Weights of a small image VAE: batches of 64.
Rows from block 10 of the encoder of a small image VAE, named by matrix and row number. Rows with one number belong to one neuron. Each number is 128 + 32 x the weight over its row's rms, rounded and kept within 0 to 255. All counts start at 0. Numbers have three digits each. After the name is the row's rms in percent of the matrix's.
After each neuron's rows are labels from the 100 images, of 14976, where the neuron reaches its largest size: "top examples" is what is common among them. Only what is clearly more common there than usual is listed. The data: rendered solids tumbling over patterned floors.
# gate: MLP gate (encoder.blocks.10.mlp.gate.weight, 192x96), inputs 0-95
# fc1: MLP up (encoder.blocks.10.mlp.fc1.weight, 192x96), inputs 0-95
# fc2: MLP down (encoder.blocks.10.mlp.fc2.weight, 96x192, transposed), outputs 0-95

gate.131 074:125177103081140165098153131115165199157102103136133188112187082170108110132179121140068082128113122079126139150155149143082122159094094109165120105121142105160074180116150125119134217101138187077151152129113176105133155125094076149087136125101133093119070159184132137164115070135131136125
fc1.131 089:116116166137095093132126136138101097146172140124134086118150150090159125113093197136174153200156157171135130148110155160137188089175148117104130129144095139158148114166097179159118123116104102182140141120169142160099136115095170130161142103147123133094200105036146220143127201111160148163
fc2.131 088:153148101122158121146125142125147154138105107160140172148143127196131128140165098149082112091129132094157111101163069104112057193134088164165111212119173095126135165111174100082124131112147146114101151130154156089145123152157069137095136140096136155158088166237133054144156089129098122120
top examples: yellow object

gate.119 109:139148179096100110107125036090156107087234081131072154090137165140093137148156149162147123089124082082093114143106141127129139140156138142149064066166123128122119117104165121077155090112146134098141089141092154127066097100160123116171135068148093095172151104152114147150136161158164142135
fc1.119 116:093118130147135125178161157138140132150112134211111161114176148128174120154157100118133114139184170134086166162092102156133141139147124121189159106149162184117127132108086104159093175107174198144136096153164122174084122145156146184156193101134206121129067176104151174121074120120133160117
fc2.119 107:034116120161112101151152154139108131117106133208078146154164122162185096157152102105109136128184131098075160154047102120155169127128179119169159068100130114105105136083072114115075142124152158126111118134132099155089122104155132156137172093127200148137091160101116158095075153099147132103
top examples: yellow object; its colour: yellow

gate.180 111:111150147095126180096125139115119223146187108145117153129076162165108075135111142147128115131143126095087135110082097131065136136103079129121119172121130150144112093112136095152091145130070158117159109130106133158053109144091089172017144056145138101075091118133134105105132104131138186134
fc1.180 101:125106084149143067154143109140126051086067163116126092134181097073138142133130092130112118125092139185177129129169140132188107087137165145151151065129128129108154180157118142090146079110159105117078134150149116101187129105140158103229105175118131137151181139100112158158112150106092073130
fc2.180 127:122109127129072166113149138096156187109179082149134146126067157159122084107106149110154107111133122036087100100122092124081135143101083105111097156114107166135125091136129113163105131134063141132157121122098134138085103140092068147009133106157137170096072118083128113116177091121153154100
top examples: yellow object

gate.69 095:114138166108149115138108143139169138095148167113138172168110100101136142141161115155126152079121076125092161141124124118091142128140105171161081162152141136119120179111154187220087110187184101145180146149108133122198073117118077124169147145086164183140175168099099190157165109172163136122
fc1.69 087:096108077147132134114100084134112098150096051161126146114133157150145126113078114124142125176151205131140134098143142160165122093079127106094154122073135126174127098139130062102153120040099148111068113129137095143075186124075151135063110077134103107098135126202157108116105124083106104092
fc2.69 086:115105105165126147123111111142107121232109085147142109081121188177135081157090134102146106161131130104133127133108118186196094062067158092122120088099173150115169094143121078115133125124102144155096128149172153065121161128162134138172105097133136193130166143204158108124144181110106110142
top examples: white object

gate.188 128:136083113161117095099132146169131099101120144112171078159096149170161183126165132123116120154150186128097150186136088115102187097147115114126105108124127092185121154211113083111135127174111102143081138122069156145203170173067173100112154123155181156128096132185127083105167109144146137154
fc1.188 133:151131144172162051159093157109129089123066156137089130106073154150125145164106108091103111101093101138095125081149145111149144151137103121119151111096165141127136116112174089108072114122128086116166145107091142179178141165061099070102142138087113147099177088074088091136167121195158055125
fc2.188 106:130081126073098175069177105136115140142133115123138127115126157134141112105118133178163110146148158101095168174120061130107125093093133111140134145140105078152147148138100125114140136165123139140059142168189125099103119128194151159168107171206155098175055161117171121084087133030127141136
top examples: orange object; red object; its colour: orange

gate.79 079:098151146149152131066177161106108157120193140075089133135163131100065150150161215141131172166131103135115145118199105122170157115113123153096131152148044149134159135075117065139133167155141134132171108115142166146131171130125151161140121188152163133154164083107159114075188085141143110134
fc1.79 077:115111112100147116082199139162135103075150138089117123130152171057110113087173113178099143155087156120110105082115090085141179066181124102228126088155157119085134164124119129088142135167161139135155135137163073118155121156105125078166122155153094106119127164156129057162170125153147143125
fc2.79 087:125112129103148122148068083085164139111083139187116150107117147090148138114097065084146088117101159146132083184066166144096122120155162121119102074124109137135122098143119174095107106155102157145130236146078099104147080111112132076124122102117064163126120116228115136145127169149104135131
top examples: purple object

gate.88 059:138137107145143142149125104130134137128154141174129103143122130118087134062114131109153216149163146160127081116186111151113149154092157148107131124212157141072102108163094148204179135113053096101147122066119105101134106108211115144190122097133131096122125159131144138091154106106065067139
fc1.88 077:123183194137090105108151107064193052102122151141116092138135077102154048175143157132162158124160151094119172137143130149150118053158156162137142152125085171158155098152113056164094122129142110123125129123166118111144137164086119143097099139108105155115141158100071189091110157124135171165
fc2.88 075:141081073087164115124112127175090167123124094149135178104124133167139184073091111146076090128109114159148071122069124111119128183135078137095132088083155083105132174104160159076132139102100118143135195113094152140137142078181130119140161110120174122138094101125202064147157145115085099088
top examples: spring

gate.122 102:159102148160089145106119153101092146130151139202123091034157133098100143110104140154163167131121151106133135143224073132055100088081127129148122141106121094149096123139151144104071139117160119112120177190141102115144044181162152123166086106147091129125168100168090143155109111142112112120
fc1.122 103:077133091117152092167134123151138126121127090063133126220087159157149081136150139073124098120114115189130121119052115139217167123167121131110128080175164132109139130118124150148187160140085145149142054087107158173122176067121107137102142115145149098131112150114176141107158112093137180123
fc2.122 111:131148099121124102130117127130147120137139067075157115181094160210110091149164141074145088120113108131134166084040082134201118127140133123130139053140113117104157143149149139132183109141088121200116078080150163144150189075124109120158157108106132117139118155098171107128184163077145143107
top examples: cube frame; spring

gate.2 083:070126097150116116097091110161090148181190142188147123126074136122118071057162086117137147077195181155088172186105139093121157099103121124134127140139152175118117148161142082078139171113079146115173100104127150124116149167084135154101088117178166153156137122166110190148162112165131126131
fc1.2 087:123071140138136143111133082196119069094165123143142163155118104150194069092115154120142125114133152132097142086169160098121128084158150091192131123113116061080129206113090125168156116093148165140109179094179111132165186125071104119167121097145084110095092086131106112150130134093116172161
fc2.2 088:155086128116155165147187153166143102141142123130103134124077165090157125112149143179168102098104092140170099151141223149155058128177144104160128123156119112086110128094152157131123125199106176152119189175143106087141134086149135159213073080109114143149166122170167118120112100121116158097
top examples: teal object

gate.173 094:120124116136124152074166073176149129147150127156156155103118160126178120136116139141128132153167105128136136144119113163125123142136131144095117062192129124113087179021122163125086113142119144173133185157131200108111114138168107121097165183097208126058189137102119161140088145089114177161
fc1.173 088:141148111120122146114139107155169190076163135136159149094127100135142116134117087184124140178117104124157200139088147144134151086186123088128188084164137077177109165052088138144123125159155129184115184155174157139104119128105110097135110181138187153061201120114158133163111133125121178126
fc2.173 108:132097137137112095100177108176148164105155119136109171128139123152139135147135114158095126155148112152134143147087127160118113121182108100067142058154146131163095145049070125106085126138109156156130221166134149134116138122197118102080151174093150120076217110124166172102071150101129176129
top examples: blue object; spring; cube frame; its colour: blue

gate.93 134:109102204089087140140118174169139107130115143101089147136165088058100110138096155128087112067060138119113123115075062110105175142116106161065151171136116128109147114120106136115082125133119079105190212142146124136162108136166145146122132090131106165046118079136109093119088160117125114099
fc1.93 119:107115156113106159145113166144150109130080104110082154176174078086128092161101153143097112077055151124150119122084080139102174151102114139110143202102131130123158138153091128126107124136133092083189220144146145106182087176159109126109147096132111177085119133158104047118097168152136121090
fc2.93 141:163127074132158124070103137112103112144140125144183122126082214169178161130150106146152141180136121092143143137153164129150077139137129104199101056116150146150088127115121128133143116100082173174063081132136146139103091118097101093136098133125124074187147220144115188120166113103134153137
top examples: purple object

gate.191 077:084106104088230108131144111136127095146143182141133140090138061120114082102105139116143105124129090121119108140171122118079159161132124098142077071184106070125090070156122089114152079164139159126092179084209087107173142129090121153137135158136144164128122121150188126115154134107110126062
fc1.191 078:166161169152050101067095140155141143120102086093115121186143146111163114115114090106097096128144163123120176106078145130112075103135094119083149141054121150085099149090092170125078139080141068108151126126071184197101109131128135077127140130096113118070154089125110147111103123156128063120
fc2.191 077:164135134156042125102087140117159133176123134188133126159154158141150135050130084155112116135139182148113185124127153069154156116140130094112151145042188228126172145117121134134105149080097119159118138157083159200105066113131139097121152107116123134117161101126092158119092156138125140118
top examples: purple object

gate.108 117:165113150091139085095126159101110089130118147123118080174091129098138107109145133115079160089025114085113116071122100108157138140149077146125111177121093123130159099177173107120081150119058112197137187112093157137177124164141129155110090108098119134095167152095102050119161131143086125164
fc1.108 109:076104133162140120135078080172131141151129093149166131103146126103140124090116106114175126125227163125100139149141112167080071109072167155077078113172153141131063140123113140126139081105114123127114050129135100116056135071092125055104150127137114145114078155162138171168114104123161148097
fc2.108 104:190117151106133079100155168126152177117153170111112065137107098092127090112110143116100149078056077083151128090129132116158112174152075141134110211134132106193140139127114115146115143097092142206122202102105166123173080156160148167091128104141103152126164112112139074103136138128081148143
top examples: count: four; blue object

gate.104 088:088104175158151112131082145095085104143208128122071140136148094145106148115112111137088063134042091149099063125198113160092129097148130139139111130110143180131125103133180127121128094169113094120155144190163120130152084142081120125103126107099193096160088090099145159092172182144151141154
fc1.104 100:161117079071059121133138090175189127116063134108152107117129118109129115108103156094152153085164154089139141109042176121137178164077166134120132092138108089114128148117080160133111147093131102132142114062082114111109176095171141112130092118146093192108197154103089129181107083125125102135
fc2.104 120:172109099059105103150108099152136139111086148134155109109141149124116111074121153075135147105142161086120160121030147108157177124079175139121177070174123106125153153097097173150106138126125107191090126055103126110116162095192165124125095118155113165112216145160110142171154108125133151119
top examples: count: four; blue object

gate.156 093:095054145150067156148164120158139094113134068131141099155151185117097076114083098129057113179144081135111133170116127129218090113144115119127135087075184102120127135134130097121119129154130086135126108112164153092194197101169117157155124101138132110107131050161108096131122100125123113076
fc1.156 097:128113164139091115156161106195145107149175122123129139141116128165135146186155105139169161178139136121139116100174075142092129153119172167112110121154022098146111120169126157061101129069110085141133115157083103118173158147187076168116093206115126091134064109104133098115131104144126157165
fc2.156 092:119107106119073151147133129175111129123134108146076158159169196094132138123072135142109087166138092152116146173072083127212083066115096108089128089097176111146106153138133105128156134155147128184114098101185121084133185096181132115200139099144131121126112098199111094104102169124166119128
top examples: yellow object

gate.181 099:139061134072102133123104132116151155063165095067135192115085175173136131102094147136132143111183130155102120081103142107154138129091150129150183073118135145151132123183165112154174098110096130162096078105101120176114175138127116097175223112190096102128144188118109127152164132132153137107
fc1.181 108:145070115109154159151149124110180127120112081085130177108123195136129136092151169142112139118187149139099066077151141144181124162109140111135175059116145125161112137131154132134145156153063145137103052115105107104159148146178132086167132069161086110152215176117064131120116114159162139124
fc2.181 115:131088134155190172156141120149169120140141097129127173099131174074110121131153130089096120146169153144115069059180128164159107165106126073146147077143132140157116118134102101134150161183094105136064085133134067086159118159208106088141104092165100149158206180133077115119117136124142127122
top examples: spring

gate.118 102:173142120152084177132143141171154157060090132131170187062092098108151188136132122121138166181088092103157144089108163145127114138103105060132132097068164090145084155109141149152201115101161139114061113123104118093100119131133089129159079141140112112119109094138182130071150118180095143093
fc1.118 096:144152119084129135117076081117150167165127135096176090126133131081097042108144129121186123127104139139148131124141156157133139116121123169087131133162151109086112155119176109062126181174152166169176174198145118105192097095096124148134090096099086170116109087135117107140143175174125165208
fc2.118 099:186123138128139090176122077131142144120195110139170125107107161112126059100165136185130125170127151147122099124106140125139133142140155178111116220171122073109133152090143142065126161141123121155112154104208118091142086124126118112169068102153075150151082088172127124108191145177122173161
top examples: red object

gate.82 122:147178116129141146155171150134140155158178176133154135126134128166151090171186121139129140161162133125099175152199141126134159132176117146191140103096140105149161124154139121174205134184081157118156128110128187123147110150169148195149174181139156168111145108093072093163166132151178197115
fc1.82 106:197222156132174172160158158123144143150096168111178165083138095126166188136109142107133109150108137145135141160174145045166128091167128159109179120090127108138085110157136135130175140131158111178155129197160144114121135095142144173101123131119155132141126132108216116084119108121073087106
fc2.82 110:131215143062145150144127146151134149124152194122152153120147108091193115162107126163112150157114107087151164120175151128110121090148112141172136102069143112148146116166139097148205151193062099101189136145194159098145126121184125177170157136152125169111159128097110096131144103175123164154
top examples: white object; its colour: white

gate.95 107:169113131098151149042110164080121160095122172143144153175079118141079133140094117137126161145148046136115124132130187100115138120119162163104171071140133121108160095110191124113105165132050173130102081125099111157080173067109148170131138096159129090112127108139170097178116126084165099094
fc1.95 080:176174116133147208078135153112159101118117155118104166137068139088136141116135187144077123125126108126162158103114117094117126063138143137078129099151140082154142093079144150162119137106115144192147180071069117179157120157123125167101132026106144089092176108175130123133177142112118131160
fc2.95 093:112140114144106136179176097137125121145154124087095125126164170095112114094161117116146064081095176135146122119120082142176096098144095102157083208136149133163078158118088106172135129121188088135134187082137123122195070140122106130068090157098103160166154122082077166135169109168105091144
top examples: spring

gate.89 148:106121107153190068144165126171135152123063182080119138159109097067117104141113157129102084095063109114102154128148103115118126145175090096138114085089122108115121082103151127127126100114142096165115171162152115160106119141043127149074044104158111157090150071151104143194175131132117147100
fc1.89 117:084141090166189071170153158169120120112075166093162134159122110067126099106131151169119086102095086130095162152125123094107147136179110086102117093072135127118150120086134118153108137160141102131111137145140118123130158111041123169095082116163103180123170066202127183184169127093114150134
fc2.89 121:142104133100083149096087134103135130115209045125114101079131124143102139121117098125134165122164160115154064138092124117125106105074158140118121165129133093114144173146132115109123163115071133088128118038089127106153124113193117101198214127134115103116170167128102086098067103111112089161
top examples: cube frame; spring

gate.76 112:172177174168124084116123167068145136169133179095079034157117119113158091134113138172121164146164114178178089156152117136115115122153142146152118181171084130126150083085090080154149155115137110147131053136109138110126168141134144141152170171111161152138081127191184133162122111135177146103
fc1.76 109:103076135122158187131136108127156150087112120156151190133124140141127201128176131099153109105093133079102138139097123115094164176122143114081168084098198155162113180164165174139100129183124132133109219093151143151140105134157115132104092062163099129130176144066073160096115143137127136174
fc2.76 096:161160113156127072102120146123115095155164134136123092056171123122145034142078119168125089102124119131167151083152103150157117062124103182213116162169094110110132100096121119141134079103099115127134114144135127106110123124112112107183133178086177133131101114187188085192149174140117126085
top examples: blue object

gate.87 087:103092144129150132157100115143149118136163177099156126125105147143037124113131126091122139107126083088083089126161192104123122093106149178098155132089105212111123148123137097098148149171217119130120148134047122155126119109176155099135076156104112155071125103100043159145078111118097130119
fc1.87 092:143154109139122132111149155119126150153114063150108130111140094096217137160117139141154084154131184174146168123106070164144110174147127088159106121173167088139117100143116168163088113094039132135173124122181139098137121151053097142105186098135134104184121131153169058128185138131164133156
fc2.87 097:109071144117154132169092109119166146141136176072149138109103134132076151068166144102110176118086063109119103105180170089142126070097156195107166085103088201145121123098122139073161128183197110144108160150101146149143125116166153068160089115140176139104102121093114142151155142094111133118
top examples: yellow object

gate.5 085:162187080081133133132139106113143102118201123085123120087188160139134124144172128080145104162141105148135123134139084161096118149099095100103103188133072155131069116122187119156109055127115138141122127141154104104096146175141094178079154116129186153104071106126139184193133163155065104148
fc1.5 089:144149100130118164166117120078107116134166151105128107058169145184103133151187133104126093115123095153149088129166081169099132152096095047146111201098061135136079088088158135128150106107146166117129115133116134121104145143152108178093159128125161106137039072131123143206128150166083125146
fc2.5 082:120160126120123143202159153154133149145121118146124100064163138157109132153141158106099122138112091158092113165168124180078118136109072081186095187090125150139089122099190114095146116085161152101153100120149146145095155109144141186069071123106214121130076065134118133180116165179126117132
top examples: spring; cube frame

gate.132 117:160075166064126149147092140120131088162149112194144107126140137159104071141125126160129110153176122066078066102119142148185074152123130138095101157135154150127141109101119192093124116141125101115133094073148160140115165124158109130101197144168098062138063085172114065122114085120174144113
fc1.132 088:110126157113103081149110164113148136154125121163100154150096126194109069127160083140075144161115137105076106113058148118122078171128126143130110187105109087179161121123080160170140140092146119074149142078139176098182079111078145157074124121135099081124161110199112073118134072159116153122
fc2.132 117:091174085186162126127168135113107181104117142096109127112124166116136187084105151147103141125102150166149177123103124121082189115110149106145140123095141110110111157150150054132113157125103155155120182143115083112126044142119137107126058108112157226146216173099143158128112178123110123128
top examples: spring